Rows from block 3 of the encoder, named by matrix and row number. Rows with one number belong to one neuron. Each number is 128 + 24 x the weight over its row's rms, rounded and kept within 0 to 255. All counts start at 0. Numbers have three digits each. After the name is the row's rms in percent of the matrix's.
# gate: MLP gate (encoder.blocks.3.mlp.gate.weight, 576x192), inputs 32-63
# fc1: MLP up (encoder.blocks.3.mlp.fc1.weight, 576x192), inputs 32-63
# fc2: MLP down (encoder.blocks.3.mlp.fc2.weight, 192x576, transposed), outputs 32-63
gate.343 093:149108129160149160157148107119123082167138135135148161098136112146126115131175135082142090111097
fc1.343 096:116103157087112108117104159140135144118143091101133168136137171106122146133079090143127154118109
fc2.343 094:100145138129140119164151128124132142128123100122114072133126138153125138139141125098114098133156
gate.344 114:139159121127113136085148116132138146109188134097120130150129135139195129116089123162100147173140
fc1.344 106:111096115180140136139135165098113113144110129136172144152112150114110122115112164122122118060156
fc2.344 110:120121123118166168147111121106101126137105145115134113157123139090116093104111121113107140168176
gate.345 104:121128133138157130143111119097071115124090144128123154147160120124129153149101183099116083094139
fc1.345 095:108151115142075131122123162156163142128106086118168107112093141144104105169115166143149103099159
fc2.345 102:146192081109105166098096094117094115102141107109093120093133127132097168134118091112137111140143
gate.346 106:124140107129102100144126085169125155083146098156115143144167143165145144135141129136105127164138
fc1.346 109:133132134108142146143111116076113103110103101163118103149135123141119130102130120134104183106120
fc2.346 105:103124138176116119092148084110149166111168131161109139167140081071162083121172116112092124134136
gate.347 106:094106106105130136149142130151104148128176113131091097114115162117139132135131162118119134124144
fc1.347 110:116123122058116128115124130137126174106157127119123080119124151141116127111172146084155155131134
fc2.347 094:124115105110120103150131143108122154154120099116124137099128170118094122146074095160146137128120
gate.348 098:135147148119082138143143121136080124144123132138106121155128115128118132125085118097141119139136
fc1.348 099:122174137203108120114142124135106116149132146146130127132155145147134187102119131121151138145208
fc2.348 109:177120112130157125102133145119140128126136146118113089114135095155110116121165100094079135139166
gate.349 101:141084148148116146093118088109089108107146135147134165119160124121125132066130156089081142114136
fc1.349 152:118101115133072158132084115132121134127130100147137126109163111136139170095096135145118127102098
fc2.349 127:096108131100119105148140154148090131135099135141161152168114127139146118128143111128093167124077
gate.350 096:108124079127122141167095116136165157106129111151129136132166110112094147138144158112154110098120
fc1.350 108:165149138118157146089134103099113169149195138117079140143115132123147149137151140094162130198163
fc2.350 101:098115096143096193163114115106106123116097142143156133111130093146114181177136171181141130128138
gate.351 010:088117147094118101128132151136130121156127097132090147147139128110157130114157147198132158130109
fc1.351 012:113119146099121131135121161133128135153126120155116160135163119157124143137136137176148174120116
fc2.351 013:131103127127073089126129148103140169143130149149140166099118110156124140134176129154113164117110
gate.352 120:129107133124097158117144142103111118124150137123141111128118145136094100132138117178123163127131
fc1.352 107:071153136103132131132112105158108136135148133107130130110134132096152141121116157112115121116173
fc2.352 104:166117156136132117137126132123142109086166106149061163130130105132087128121093128125153130110118
gate.353 090:099139196124141102104096161115132120123134177142141132159086143098091116151118136148129169145098
fc1.353 110:120112124148098125134134143099099124107153169139118114141132095177114131107084128154150125134163
fc2.353 101:139084108115092115129135129117097148135162096128121129124169174110161177099099110119153143134112
gate.354 106:111154176112122139145186153154126149123175155186143109092116124139105115107121139080145114124114
fc1.354 097:155081099120128178142113122099139113156144072094124175153105116118118137148134149132176165100127
fc2.354 097:120135147143114109130144177119120110144121111131173137151164053146112164103119126144117163093152
gate.355 097:142135111129153110160121139114113125135131100142120142146155123099160165126157138131190163116119
fc1.355 093:110121095130089127147117111099097123134132126156157097134148105121133084151134142150117128124111
fc2.355 089:099125091123157096113117130185119124152136145137125109130129159126120148095142141124113080148128
gate.356 093:152098163136097170095162099104153114124095144129105099165137128143139112112121120127177152137110
fc1.356 102:107117149126134142138125112124113139106153141147104116135110120144164153121119126112133132137177
fc2.356 086:113137121111134140105090144114136139126133149065113132122108110114110115162096138095124114144138
gate.357 087:150124094173125119118130127116098108170117161124123101116135137163120155170103147125129154143147
fc1.357 099:110105123140130117133100140091125101116105121121115171184124142099116127084109146130102127159138
fc2.357 089:155167083064085152156104102159106169130129151094143121130159155200145116121147152144110073083119
gate.358 111:115143122110136095128099147118141099111153152135112123095122168100125106126110112124108152142113
fc1.358 105:198119137117130065143131122113132089164098136102094125166173100141138148181070122154103115110102
fc2.358 103:099133123113129156113107143133145095139124091112137092121147137102119146064153152145112161117100
gate.359 103:142101137117116129173187110131141101105158149111127137112130175081121103136126141167117101116108
fc1.359 092:125173107102142124129114116114153088102140079149153152103137127113074102118114087158108169160159
fc2.359 094:150114105127131124141116113141076153142143139121097140154136120144137127143128166120106175134115
gate.360 107:112073087092130124113103144141107103126140154123096205147142139101114083118128107144169110109084
fc1.360 106:101131152087109125112135167146131141106090118114122125153182101139127146130110160146144131109129
fc2.360 099:157159135176135117083157153105139115106118135115140130136119078102120128111142110084114084146112
gate.361 083:175139107133106154152170149157151149093160147102104092114124167107114133137122094143179155174113
fc1.361 085:127137152149138075109133163118167150123120113149149138118086150143139164145108125136142124123142
fc2.361 081:102113143125098091155121128163123077146113177120129125126131116132168143115146133177085132092159
gate.362 111:114111114104093149149189144130107106072135119115102095150169169112143103109150146140144115137133
fc1.362 111:143115083113160094117145126086075115098143125162126092150123140139091139109086111120140108125102
fc2.362 109:083126154117096112113120145141147119162143097106118159134128078109135141155115122147096134140131
gate.363 035:125110137105103175122134129128094168097175092099123172073108142098112113119174111107162068162114
fc1.363 037:142123149135149110155101138123161135115090192143155125149102134126130122107132085140111139127105
fc2.363 037:138136108123122117127066143126116130117157143107144123154149111067158157152159110105135191135136
gate.364 147:163141149097135135121088163124088130134118166109125116144127095144152071134103127183176142106122
fc1.364 126:144137100099138125130176103165122141150148094085170164117152162097117146130136080113086134158150
fc2.364 122:146071136132143104139141110089103134175131137101109152170183069120135130110140107141155141142131
gate.365 097:138108143182130125162143184154120125151176135137112167134138186117153113160142147142177152118143
fc1.365 098:117181129123143140157117091146150150134093147142102149151121096086090113134131155101140123134129
fc2.365 090:138139100130112145130135145129112127152146125142113154130138159138162105089111113160132121160115
gate.366 091:130144209168155148132107096174108104085111146121154162105134141111146142130137112117128164137135
fc1.366 093:148080088091148142098124111088119115139148143155133091145101100138120196119123109127105076149114
fc2.366 086:120101129135102131106137132142097115113118125181155146117130108105118094130169109116137165161130
gate.367 094:145136156109122098130146136144152149096131093124068130094115141150148131105152130131132139163147
fc1.367 095:107115095128145116120148112141085166143116133130150109110137158126141109144074163127174153122165
fc2.367 094:075117122089134117102099134105147100157095114112136143101115108162160148104120155130123093146122
gate.368 089:089160149132136125162104119139154172190121162148079155094128170143157112083167106110130105169132
fc1.368 106:072108128145088165153143151127128151112165116150155130143137144165129166157132127113146151072120
fc2.368 098:114174086095154146134157134117135130088118150126116108095117118111127123122151106116111132180127
gate.369 094:152125108135145128134165136124117139133089121132144132111104178128128144082111142155081143103112
fc1.369 096:144146143086113124103148104098117134118119144121098160115160149144104134170123136144127118136113
fc2.369 095:110154105141184153140089077131136110130129116116150144140106134100162114178123140169132136139177
gate.370 109:147143113139110143140089182127112121135149162152166150105122142155134091136153118123128142136079
fc1.370 100:109152139158135153076117136149125120133127137092147157130127130156153175127173138150088119138115
fc2.370 101:145110129189114127111101156055099082153113152143103146128167167136116133140140141141145108177144
gate.371 097:109136142167131137138145115096096130126120122118142151128125156164152151125139106142083142134145
fc1.371 090:143108147109109125121074116140115153103092125163113131148147127085139147107085159108168124131165
fc2.371 101:121093112135127079147084126151146122151159168125130074151135130165104134127104138180116101081116
gate.372 097:108148132138150091132125162141086100131110117164153134080128104120122122111128097136145122118110
fc1.372 090:119097094126104086087149178100088080126123153137168110113165128164104143098074127142141077135151
fc2.372 098:125132126156169136159098112174148132128133133125120102105138125130103118157139160122124129172153
gate.373 115:121135126132105135122124161136158135170088126150093132119121162085087129126152140149098133124098
fc1.373 097:118154157093136162142131141113108123152167127101147106094137076127135114130135111098156113132130
fc2.373 105:129129108106101125124137083136098136102092133126151119096125095172136120169143117112156122143095
gate.374 103:118120106101115140111107112125125071080140176109193119153137146132123131098123189097125131168119
fc1.374 100:146178150123090138182121095106158125130137104109096111097110090172121145128131099078163127140108
fc2.374 101:132151132090136114140114156169128129148138167156193111090121115108149142104123159126102136102144
gate.375 100:101162148158125138139156144085111137114150152120097132114136115177131144122148107122144138131130
fc1.375 097:162155134184122142186094122124125116148104136125121156105125135164112167109155107117131141120097
fc2.375 094:124057113110103123120109107148129125155164169121149145103121139093154094105145116130128150148136
gate.376 106:135136178172141152128120098164122100135141143158106147096103135122116135134184098131145145155092
fc1.376 104:133134138127037117115150111137203137117145114156118117145126127139123107125109122143158121113159
fc2.376 101:113098117087072139152113123099101174162129167134129160129160131114135147153129070101107136112084
gate.377 076:179143113140133152145126159146112165131083095137151152141115095107129124088102139135145155099132
fc1.377 077:149170092115140122129121115105143141138130112148151130121130156133128116109111127117079137151164
fc2.377 071:111126113107149149137167130164085146140130149121137167152085087147089097075120145186129144149159
gate.378 109:158107105112113069170119128143160159133110126077166126139136127089117141112100145096097141133136
fc1.378 099:149137152151154125106094104101120116137134116182082161165132120181122118128119154136093150114171
fc2.378 100:126124125134156095176142119126118136124149101087121127120115155076132139174083149107098116127135
gate.379 145:161133128129105128174143153129122117067161135141092142103137145098134073150138108136101141150106
fc1.379 132:161149169138138126169167152131121135077133135125081122091160125106141100120121137122105143140113
fc2.379 176:093100100126136127115099092132124102195104100133104096149097105110121145169148157110130124131115
gate.380 080:107111132140119128164136125177130190124122167133110120114107114118149128104153124116134116164128
fc1.380 085:156110100146096116157135130167098123139124100124140117101121176129140122129109127164104184129102
fc2.380 081:146147114095140143127124145099177159147104161121125126147113132135079136128128104150152140132119
gate.381 091:140140138129147110158145107158123123172152121125097103114127127129104119104106120118150139113143
fc1.381 095:167152162156158136123168115113118106167155140098110122106132156116127123096124119106136122114104
fc2.381 112:170136126152160111140141112134139139122149119107110158113121111136111137170135129135123163137148
gate.382 156:111140114128101123113113145117144120114162121104112139132130118164157074126140185131156152114108
fc1.382 124:084115091139164141135088144124118120113129119039130099135142127152117107081117181073137165111169
fc2.382 113:133128107159112111088099117136139132144134090109133115145125155106099155089088138110121119143131
gate.383 091:148146145149115112120137118114127114146113117135110061119127151120158110124082108137127156130113
fc1.383 092:117106116104153122140116097160092101104144077114131100135131115148170124132147122151109119148145
fc2.383 091:076149098139127146137120106120131154105119102121082121071110097113094117125165155134134121115149
gate.384 090:135078140146119149114108125093164165136141129140096080129138117129089170138138103115090103136091
fc1.384 097:128094163102107099145120130219165139125115161151127130150109121103110126131086146115138158132158
fc2.384 093:129116139104099095095112155171159120108114127074108136097113092100120160127130119151151126132176
gate.385 112:146182117122147119161132094101148135112137174135132118138135146142167151128114066102133157088144
fc1.385 139:187118115088154099148111157157125126152120111139143101145170145113095151104124134129134127152120
fc2.385 114:073164152130131166118135118118113148154140157135117181144104091155100137156136113105107125110135
gate.386 109:143099140137145118150144161119106129145102123136140142140097121144161110133123138126136088150090
fc1.386 104:122141137107139160154160123101123161141180124127131144095176114107159161118120148118071137107104
fc2.386 103:165111150122121121147090127109118134138085124130105131152124127097118122124170144172137098160155
gate.387 089:139162106106132126134139136068100146156127073120134153150124102073116132095154120138142111108118
fc1.387 096:108123132082120157145065129138153063141118154110142123143176164157092137138124118087115101116110
fc2.387 095:122155108127094131105099119147125091129114122119172129077143120160143161146131085162128088122130
gate.388 118:145125120111131135129132106118117179104087145125152146140161143097130165103128117113137132093148
fc1.388 103:110113102136142140150154080139128062085154110108108147090115092139133102164100121169106135125093
fc2.388 106:193156098136146085131149149131145143157127101111126131131141117106152097069124158186118088117139
gate.389 098:110175103145136153086127111113163146114111129143154079113119138161141144116120108134143085093123
fc1.389 094:140128099112129157136141148177090105117113114127129150158105201129120139164121138176115123110169
fc2.389 094:113117114118128146112083097106126157096153139133134153111138179177128109108073111125109135139121
gate.390 091:122148130112168117117124155141196149161156092109138140123097198144177177130133153116121123124081
fc1.390 096:126153118138135140130116130100156169146135095094107157130081189094128137142107143079130122158100
fc2.390 092:091157150118138086142148157155109144082131131175115148111109168085175126130119121152117127106138
gate.391 099:120134153181139146168081113149176151107172094160129150147116133094135172162101088142152131133149
fc1.391 106:152123101132137147134123135079111169117105108117124132126143142141119119165108109151126133095125
fc2.391 101:144128115147102100175146158110146145159133140091102094072154110124127095111164148116077111119086
gate.392 105:114095128098089138097127100140127167146145130114135093107118117128102142063111138149111152164122
fc1.392 100:123115149133123140143143130139110123122147137131143111160086146096098156136132144113106129149112
fc2.392 099:193100168118146110133137128102111103124148163132139115134165156183116149120116094092123107141158
gate.393 088:137152141136085122094145127170137150124142104118135132119211147109105159171148142142137152126151
fc1.393 083:117137154154099134092126153104144092144137113113091115136131142122096148165100163137136159106108
fc2.393 081:124120193118097114119164092127137122100103142151179115133120139129149145126132158182122143083097
gate.394 090:133120159117149117121138127100105130127121165071098159143152137106179100099181177097119124118171
fc1.394 115:163134150104127173090139132161112162183147133139145130122125117107105172054124126104135163092175
fc2.394 106:084138154097142155142107140143129109100126131158117112033171183109129157091141117120152119150143
gate.395 084:115158132078126121142129102109161116116191140127127112143134105142157118092121120123113139118092
fc1.395 082:139104112150119120127155158151111146133104087147141153123120144121100122163156148131147088132178
fc2.395 091:172136115127141128134122116154123172091086113150163122163156121166056138126129128132098149137149
gate.396 122:132127144119140139173147173095122136117125090143146125135124124130112177116133136153134152139098
fc1.396 103:123144145161125112159142121121120152118109131174123137093090110105161151150116141054127155163206
fc2.396 106:132175100113118128129106153122129121121136147163099116125189143107080102122107144147105130092130
gate.397 093:114111112106137117139095171150156150119130148078100176132167133094163166095114097110115121164112
fc1.397 091:138153146128138157150137146140172094151141170148121121109115165102126125110104077115116091110103
fc2.397 090:156119175066097160117147116136093109104134081142144122104117169096127130126128135128141135151132
gate.398 114:104104129126085170164156095084106111163138160163137104118138140099148162122080112093125146107085
fc1.398 113:149128118167117139156147099081115116086114155161102145135150106119153122112099140107072128121133
fc2.398 105:165140121124125161079175115117106115151183096163123137112097125141124125115107127143158123152137
gate.399 096:092129130145089089116137111113119146108110148123163129107086147111134140125134138141130163173088
fc1.399 096:099146151105129107138108116115140122105110095109133146143128127074088183139112165156123094202108
fc2.399 098:144113105161123145133152134123146120112166124153141118133153162173136081150117095072131111104133
gate.400 092:130142130112122113106100155109141126090191120158140152123125137139113103052105098097129127160127
fc1.400 100:137124109117128070117127133132114143093126126163152095137061147111134113124161139137142140127139
fc2.400 094:119137118109113110128110112107106122135169115160172123110084159119182132123159110107118117150130
gate.401 108:124125121126200144109148137151121140154123137159117127125135128087118145144147135113140114108109
fc1.401 110:194146104054109069134090149151098155147124152099165115115138143123145137141148127156120158165140
fc2.401 106:077096107121134142136151139145102134134134147135135171179131105142151087148149167121141137124096
gate.402 100:116114137192138108143124149117114160081122137134140109124103101131120067159123140179108119107084
fc1.402 106:161108102141123105098161143124115101123129133134113105171134122122126140103192169123139141127119
fc2.402 108:140115144149133115117187151152098164114111120151170123153100155164123159134140155106129124146081
gate.403 103:122133111132155164123165154102128134125124139122144163089118137110137106094138097100162141131131
fc1.403 121:144088132137134142122097130152107159125186151109129124137105144125133146097122140133141126124141
fc2.403 109:139160072163142150110118108103087127068103107161171149091120120123113120150131124168156096161106
gate.404 098:161137152141149157135112072124172149092147112097122130114166137122161114178110144123091072119127
fc1.404 094:123109158120132154107159128113128126092116143122099118090172107155105140076125078166080131140103
fc2.404 107:102077145158131081123147101113126138088103159071136102083124159156122114123137099148109113104115
gate.405 089:088067079088134150143125140092119121136101164117116136167139131137110104099158102174150125150139
fc1.405 090:114157162127122135106145142123124119140112081138093137086120118123137145104139183119160152131158
fc2.405 093:126097110085146098075142106087108132119127177167125144091106112120161142129128147114155141128144
gate.406 099:140111105108154134088139108054133139122175147172172100111125125126150053130094107125138108106105
fc1.406 097:151126133137134120144130154107156120140182137137068170139152169098108148109106125107124148098132
fc2.406 097:118097119158144142162104117119152099138149091136152119121114128151124154124102142135153096149124
gate.407 078:113097118169154070139124148125123141161151124119175132151135150093121096109145137115161083151131
fc1.407 083:138125123162144114102105120116122130149122130139102148155157107136143087122166113111173107140170
fc2.407 084:128113132114145155117127143163104130129110128079141134091114120095125131107144146099141192152106
gate.408 099:120124152109137173086142158101110058142131084154127148160126117116138131137132135143139151146113
fc1.408 093:095114101156117132123153128125103161121103136144152079100159115108122126113097128101141135113129
fc2.408 097:108102113169078134105131156120125102106151098109114141108099139134130119137109104163151131152148
gate.409 115:135129132122115121125177124146185127117140087115132152142120128110129106116146095129117139129103
fc1.409 113:129122154159156108138182145145142157098142136147057136141104133135120101147145153097161154143098
fc2.409 115:124101136099133123118152140117125146135163137131120147163117146113096144114108178079152127107097
gate.410 087:112143135151140125114130151155117112132132138111118104115146167084154098136122103141127139109103
fc1.410 097:150135162154115111119095110093116116117080063153122154103173093167147152159157127126145125147162
fc2.410 123:116136101141146113085136162156155144144135119098107115105136174098154144138119127158137131072099
gate.411 098:125127119138161109178105107090129118122107128148128132158096129153098103151119159159138114149038
fc1.411 089:117149142118128071158135146117146160148109174109098115085135145101127160077092142110100117125057
fc2.411 092:098127135159146124152120122104106141131141176122098142116121110120103116168138103150153135166128
gate.412 090:114125152091139083149092130151117094106111115132127138134146147137143131127120135145086157143123
fc1.412 097:107169117157109103079097132138141112133155142132116155151131079147116133144133099089120155109098
fc2.412 094:092124100149132142108083123090125122096145136111132120108143118134129109160131165150118113099075
gate.413 108:154109151108115133156158181104085163077122119083148159105131130130157126105074153134161119131117
fc1.413 098:119099090118130141109120159115132129167162144196117175128099091156127100152104147093144151116129
fc2.413 106:142172100097153156132175103141139121058145091171104103122137123112111158154134139113140118114144
gate.414 097:147156148082085106144146047086142128135119115133133167114124152139146153108145117103096125107154
fc1.414 101:085163158156158090140133127154141111116130159119107093130139155165147118122140163103128137125170
fc2.414 094:099131076089139139116136149130112154115152165116093112134115104132111098110126121133179145123135
gate.415 120:159145130190139181139124148114140127129162179129101152104156116187125147107160081151113142090115
fc1.415 122:139173079141124143126117137147134163119114163110136121126154123170123119134155127141142148126106
fc2.415 113:162101157110147161130138124088102163131103140146146151163125105120141095124134135102142118174139
gate.416 115:157125112122143118163125160143146117143136139165174112115132158089130138151082152167128130107082
fc1.416 108:085134108166119097087094118147099168111130157121145105105142148155104159136159101086138127145086
fc2.416 102:110122138134134094107135134112102173093109121181115165140120143129138069177105110074168124149136
gate.417 088:109172164103101112111124135116061088118137090112125124149142113093108134108142110126130138135103
fc1.417 101:126137139171162161106123103124091074130133097147133122107166133117112126089161113139153146112130
fc2.417 096:144108114161126149068144123144087090070166137133133162102125124101100129131150112153101090113152
gate.418 097:125103161130073135119156133138160123149133109141151154127149138155137142118159104102136142099119
fc1.418 095:135164120130124109183109126152137119141118128097108130131121119115157147126109130126107080094116
fc2.418 090:142095139166110120139140095102073130152116117120109115158099144143136154131124136147104088077131
gate.419 102:105084117096126107168129116100149129161146140126147113143107101156177117128120145121103136147108
fc1.419 103:175175156115135106115143170171136099111097120144113106127157160141080129118166146125143126131142
fc2.419 129:115171090103112127164159104141099135116103107175138160106132099126131109144124140193129132108138
gate.420 047:098114186129130113128103101073097123126120076107171171122108096138131121082154135119128137138108
fc1.420 050:138136070150139122100153147164161130147113169117087108139152116096127142138082124125146103142152
fc2.420 047:092125099168155114074177118172169120134108139128144124123117150122156130117086091114141119123144
gate.421 101:163122111114119128192100136107125124075163119119115128100133114101144156136149147154108086116119
fc1.421 090:136113145144106120111086111144150153114158086175124127104123180114137129127127136095121164154166
fc2.421 095:094130171116099148137142102144130133181139138134096131121156155110118109140158164069170146116150
gate.422 108:117151156125100138103162127150093100102087146154166155115175139129058123092166125150121157127171
fc1.422 093:134188153165158149144133132147151126129142122115153139123115156114151133127049122090152142167156
fc2.422 096:103120150113131111092149107134148112211140138139119146108125123122096127117112148141138083114095
gate.423 100:112128134100138138154131111140135089104138119120094129135124148121114125141118134143067101122083
fc1.423 106:106147151096130120131170157113135175116125134097145126125149100150133141086099083100131110150084
fc2.423 099:137115116159131139150122130118140137153143171134115124145151151127167127139142136099162059097152
gate.424 088:146130140115137128174120113112130160130127129119133132129091115136138134136109124121100138125150
fc1.424 097:130154148104117115141167137100117089099155135126106149142142101126095106093160139162145151168152
fc2.424 101:102143127104149123128102102112155146112120089104134140140130108144154104077168144134124069123105
gate.425 122:109133128126124164143120126125103107101149105084123140109149159073096102128164147133118129126145
fc1.425 114:193132141123144167121139136092156147144125117141100142114114115118150163115120115115158104102141
fc2.425 108:135161147121128113115145128159147101118136154169132125161102109136192110129144122135121145123177
gate.426 084:102145149111078138084160134082159121115163169119160165103153109137139124099137124125135151090086
fc1.426 082:136101096143151159138121172147145165111091080144129135144111149141105157122133158113159133101144
fc2.426 081:117147105115181150150121141162108123108131111157174098112133125119133097108095103083125126132122
gate.427 121:106150135160097129154142115143161149107108119070131123103110144168144129156117144147124115115147
fc1.427 108:163137128107151114133132088119124130165140090160146158145106151100119128130136169153104110086136
fc2.427 098:143174116140143137123094117104131092156134124129155137149141150129124138149091145152104119117119
gate.428 099:127118130115153146082124168144111111099143158148144125136112160152135148158125118126132182144090
fc1.428 108:107081112130134125155134165132124154131120129136147145087135113131080088076114125126133105107158
fc2.428 098:095089130103120111106134141156124077172144125156125123138149131124121114127150105150117154155096
gate.429 090:126087113147096126144160168107140118080157114154090124142144138111097155176130106100091134089083
fc1.429 091:160130119107127107082045162133121133137132134115120182149109129127138152123112134120110136139108
fc2.429 098:095098114153119130121146122162124095090147104130109106144129143162105173144109124157125121128150
gate.430 086:125092135124091135144166097132098147099122108124115067094135153123137116109136163199114138125077
fc1.430 080:129162084140077097097139128143117114150115178100143162094127138137103168115137136164135139146110
fc2.430 084:133137144091150141126055123139147125133128104131075123135104183163155121108113155153143089111146
gate.431 097:147154090110130138080137119166128140101154112120132154111105124128149136149135113141101124157181
fc1.431 099:110167151121153133109138099163169137133126123130154131095111124198160136114152135115082178128105
fc2.431 101:167133102110124128145145141119150098134106134143080157108131148146134135130118132168158153151100
gate.432 129:155103126163132107177111141135142091158163164095098106104137130150085140097141126182106135125129
fc1.432 121:130069140168135160123089139135110098131130140142110183089125144137088107146148096164150093160128
fc2.432 120:131151114122151138067186093089141132128140119150111172153133118091158108132139137118134115143131
gate.433 109:151161097118112121122134163129124122120145132130126110138122136125115097167125111125139122121083
fc1.433 125:111136159130145128130170129114166113087157140139127097152125143145121162107145179097098130133127
fc2.433 102:116122109117126096141131087106113138178119113099123137107161128112102150128096128164181124123138
gate.434 090:098099203177131111112132103110139143124095116149144138104127164109115146158134159108167112125168
fc1.434 086:127112135132128112096086137114115128125106113157137158163153115120117127120139142118115114145101
fc2.434 093:135098128109142125122119113171140106111139123152139110118103154168107112135137097154147138111132
gate.435 094:141130125113118133056106171133105159124136125107149102140132085158141129119130098122150133130106
fc1.435 087:124138135139152138151130144139120141126116143101138100132129106101110138143134095105133112086086
fc2.435 092:119099089117092131152082131113127120131155171124107101110080161110092134101141153093152162123136
gate.436 088:172153111098137105100161149155126115113101144075134166127147127173157127154130115108136159146079
fc1.436 083:100137137115125131115114118087119094152123078143093113105120123102119107117120126114118084140172
fc2.436 101:193115158139131116122160166154130114122121141113118152114129127106150145123134111162078152108118
gate.437 113:137142104136143131072140104079114155090166137133107143162159155098150147114118103118091091088135
fc1.437 099:110168122092173137125134132138134109213107131118124136127113069147118149120130126160113141131148
fc2.437 100:136137115146114143105123091106135137163152103109146122096116126104150133105155143141194102137120
gate.438 099:137108128180182111135123122142134106151125127176152131154095092116125152128134150134132156142099
fc1.438 112:121142121140109135095078124139152112120162099105108181137119112131103125112135105127117123069167
fc2.438 099:146137074118135100109078131085149110097119176073112192136115167156115136142131134132100162117111
gate.439 083:141138145147133181141153166117117126125126093145132141117104144126122144137158126115143120101144
fc1.439 095:129098139133147123082143150147144122144094147113122147158100115114104105133097130106116134126129
fc2.439 088:210086192119080086101113113109128138147127199127142165153156126153124105112135107119115096116142
gate.440 099:127098167135155119142176115110081160114154142077119123098110106150155126096173143126079149109107
fc1.440 096:123124128163096109086156104154168133142170110099113110111131117135154153141099097164182109135162
fc2.440 131:082134128096142126205066135186132136122114114177118128131118171129104155093141112162119119106144
gate.441 120:122118088153131125137136121109120101092100100132138116105150125138112135138164166108148143094131
fc1.441 113:144144160181127089095133133138080105133151108159130149142116124169106112157135146119109086122113
fc2.441 110:106130129127140083110126121149120126113141169146099092085098120153158127121126138112134148184122
gate.442 082:133151123153165136102161122141153151160137160109139138140127148143150144142192150104106118125131
fc1.442 085:122120106128120151118165106114086158068076133095111114167100105139138095119148092136130143134133
fc2.442 079:097133139137151102125124119158155122111124131146103115147128103103089135103162132079102103087156
gate.443 102:115122110149133135119159155108143133145120152126167136148094119156131114123084149126178169145127
fc1.443 097:134093136163143144137153139106134130113100129131129123182121115113143124098112103113072106104121
fc2.443 100:154158147164092114121115155131136126124142121111090121187137118129145104120103094172086079160117
gate.444 084:135160131127125106151117080097139081126121103151094115169116149117127119091179182106087151122087
fc1.444 082:169107122157095092130124112088077133103101122163157149129150161136115160162130158123120152142089
fc2.444 086:090098123153187151132175124081131098136152125167163135080134092142111111119154084128170115146128
gate.445 102:110109102116125146153145109129126098149077077106162115107168112166132132080147134115106120129117
fc1.445 100:148128107125112073157144163136124132132111151124095148137127122140087126162085110147138093116122
fc2.445 100:140176081138107118161121117145119153158120187110146158142101106117139133122089106149106147123115
gate.446 093:177097107095136073137107153167135113138128121141093152141066126127099130133125112096089131145095
fc1.446 088:074177140136132146163133108126120122132120093113118112101159083139154152150136181146130113119112
fc2.446 104:176160110117105140120120135131130156108103115182102134133094135091122102144123140102156145153087
gate.447 098:116117158104137179177125091125118115053189146138134146084122129180135122167095150171112103105149
fc1.447 112:133128089153156135125146134137079117102139133064189093131125153136163128143122111161109115123178
fc2.447 103:132066123141109132121084110136128110125098156109114158125140183177139134123126079142104140142118
gate.448 106:152129108116152130115126129092138128158149154153115128111162158103083088101136104150142097161176
fc1.448 103:195152111078100146140105152108085154123120130128106096115113141157126132147079108104141104104124
fc2.448 105:160107127135116137135134095122077197116121159099149124136136135152057142133157155122113106152158
gate.449 103:122119132120132135097120093155101123101162150140133161121193135157097120149123114152133174107127
fc1.449 133:077096147093142155094094152145087150158165165118144134152129138092134098120138146144146181109125
fc2.449 116:114103134165092096156144099123093102138169131117176136176117138138126099113136130080144115153110
gate.450 131:134096167102132146104128134127152150106136084116130131133100080114135120141122141071141139114129
fc1.450 106:111118172120085125133132144137113120128174111101074148150080109120128125124145105097151136133106
fc2.450 109:087138136132099084157091140132105105150147176096114108115128189147097140142129142129109143158114
gate.451 111:121118129126149135144116113122119172175129131147122138093168136124107141154113155101128112096120
fc1.451 104:103121144164099130139138119110120129147132113135101128127121159099116130063084143078117104106188
fc2.451 100:152100127108142152139121122094153138143131115095115142123146139115144170134109121144151167137107
gate.452 100:131086140121094089114125165180137136120112088150107157166126118111113151144077111100141158129125
fc1.452 110:119120113051111093115128165121175180124134118117101099166117134115115099142096133090163166121131
fc2.452 101:118132105157153106129117107132082088170124161156127127099157128139121112117126107158116112129078
gate.453 114:147107148125161113109117121117113111112142152176116090101147135108116115173148086140108107120136
fc1.453 117:113168135159123125139119147168170138122120139122115137172123078134158158098147112090135131110167
fc2.453 122:095127133118083149160127144140115146134124130102148105133132095145079106141135135184134103095164
gate.454 098:182121158140114151115175160138135152121142135112129084136090156125117118138149114127126167164117
fc1.454 095:090145132144114177127119112156155171158155104119132115131164158144140117172126127110129128111162
fc2.454 108:120080158116116164134138143124126110135171110119151137133115116124102152163158120105130162128069
gate.455 096:166128124108084108142118103142155142154170101117114135113097145105115128192160136084120132123079
fc1.455 100:138107117081187131115108109146147123086107104144123128115142109122107135127121125099161112126116
fc2.455 093:121110145107113139160114085153081116148098133127167090141137129134128158138078079117141151113133
gate.456 098:141135087139131106175134127088120139121141114157126152127164142117064142185123141068106148114046
fc1.456 108:120152140179152112110130139129146166141092158115125132102133104114122155132110129136143097164158
fc2.456 098:148145133114102139145101109126121146097152147136130129157102170134114116121095151154157086119110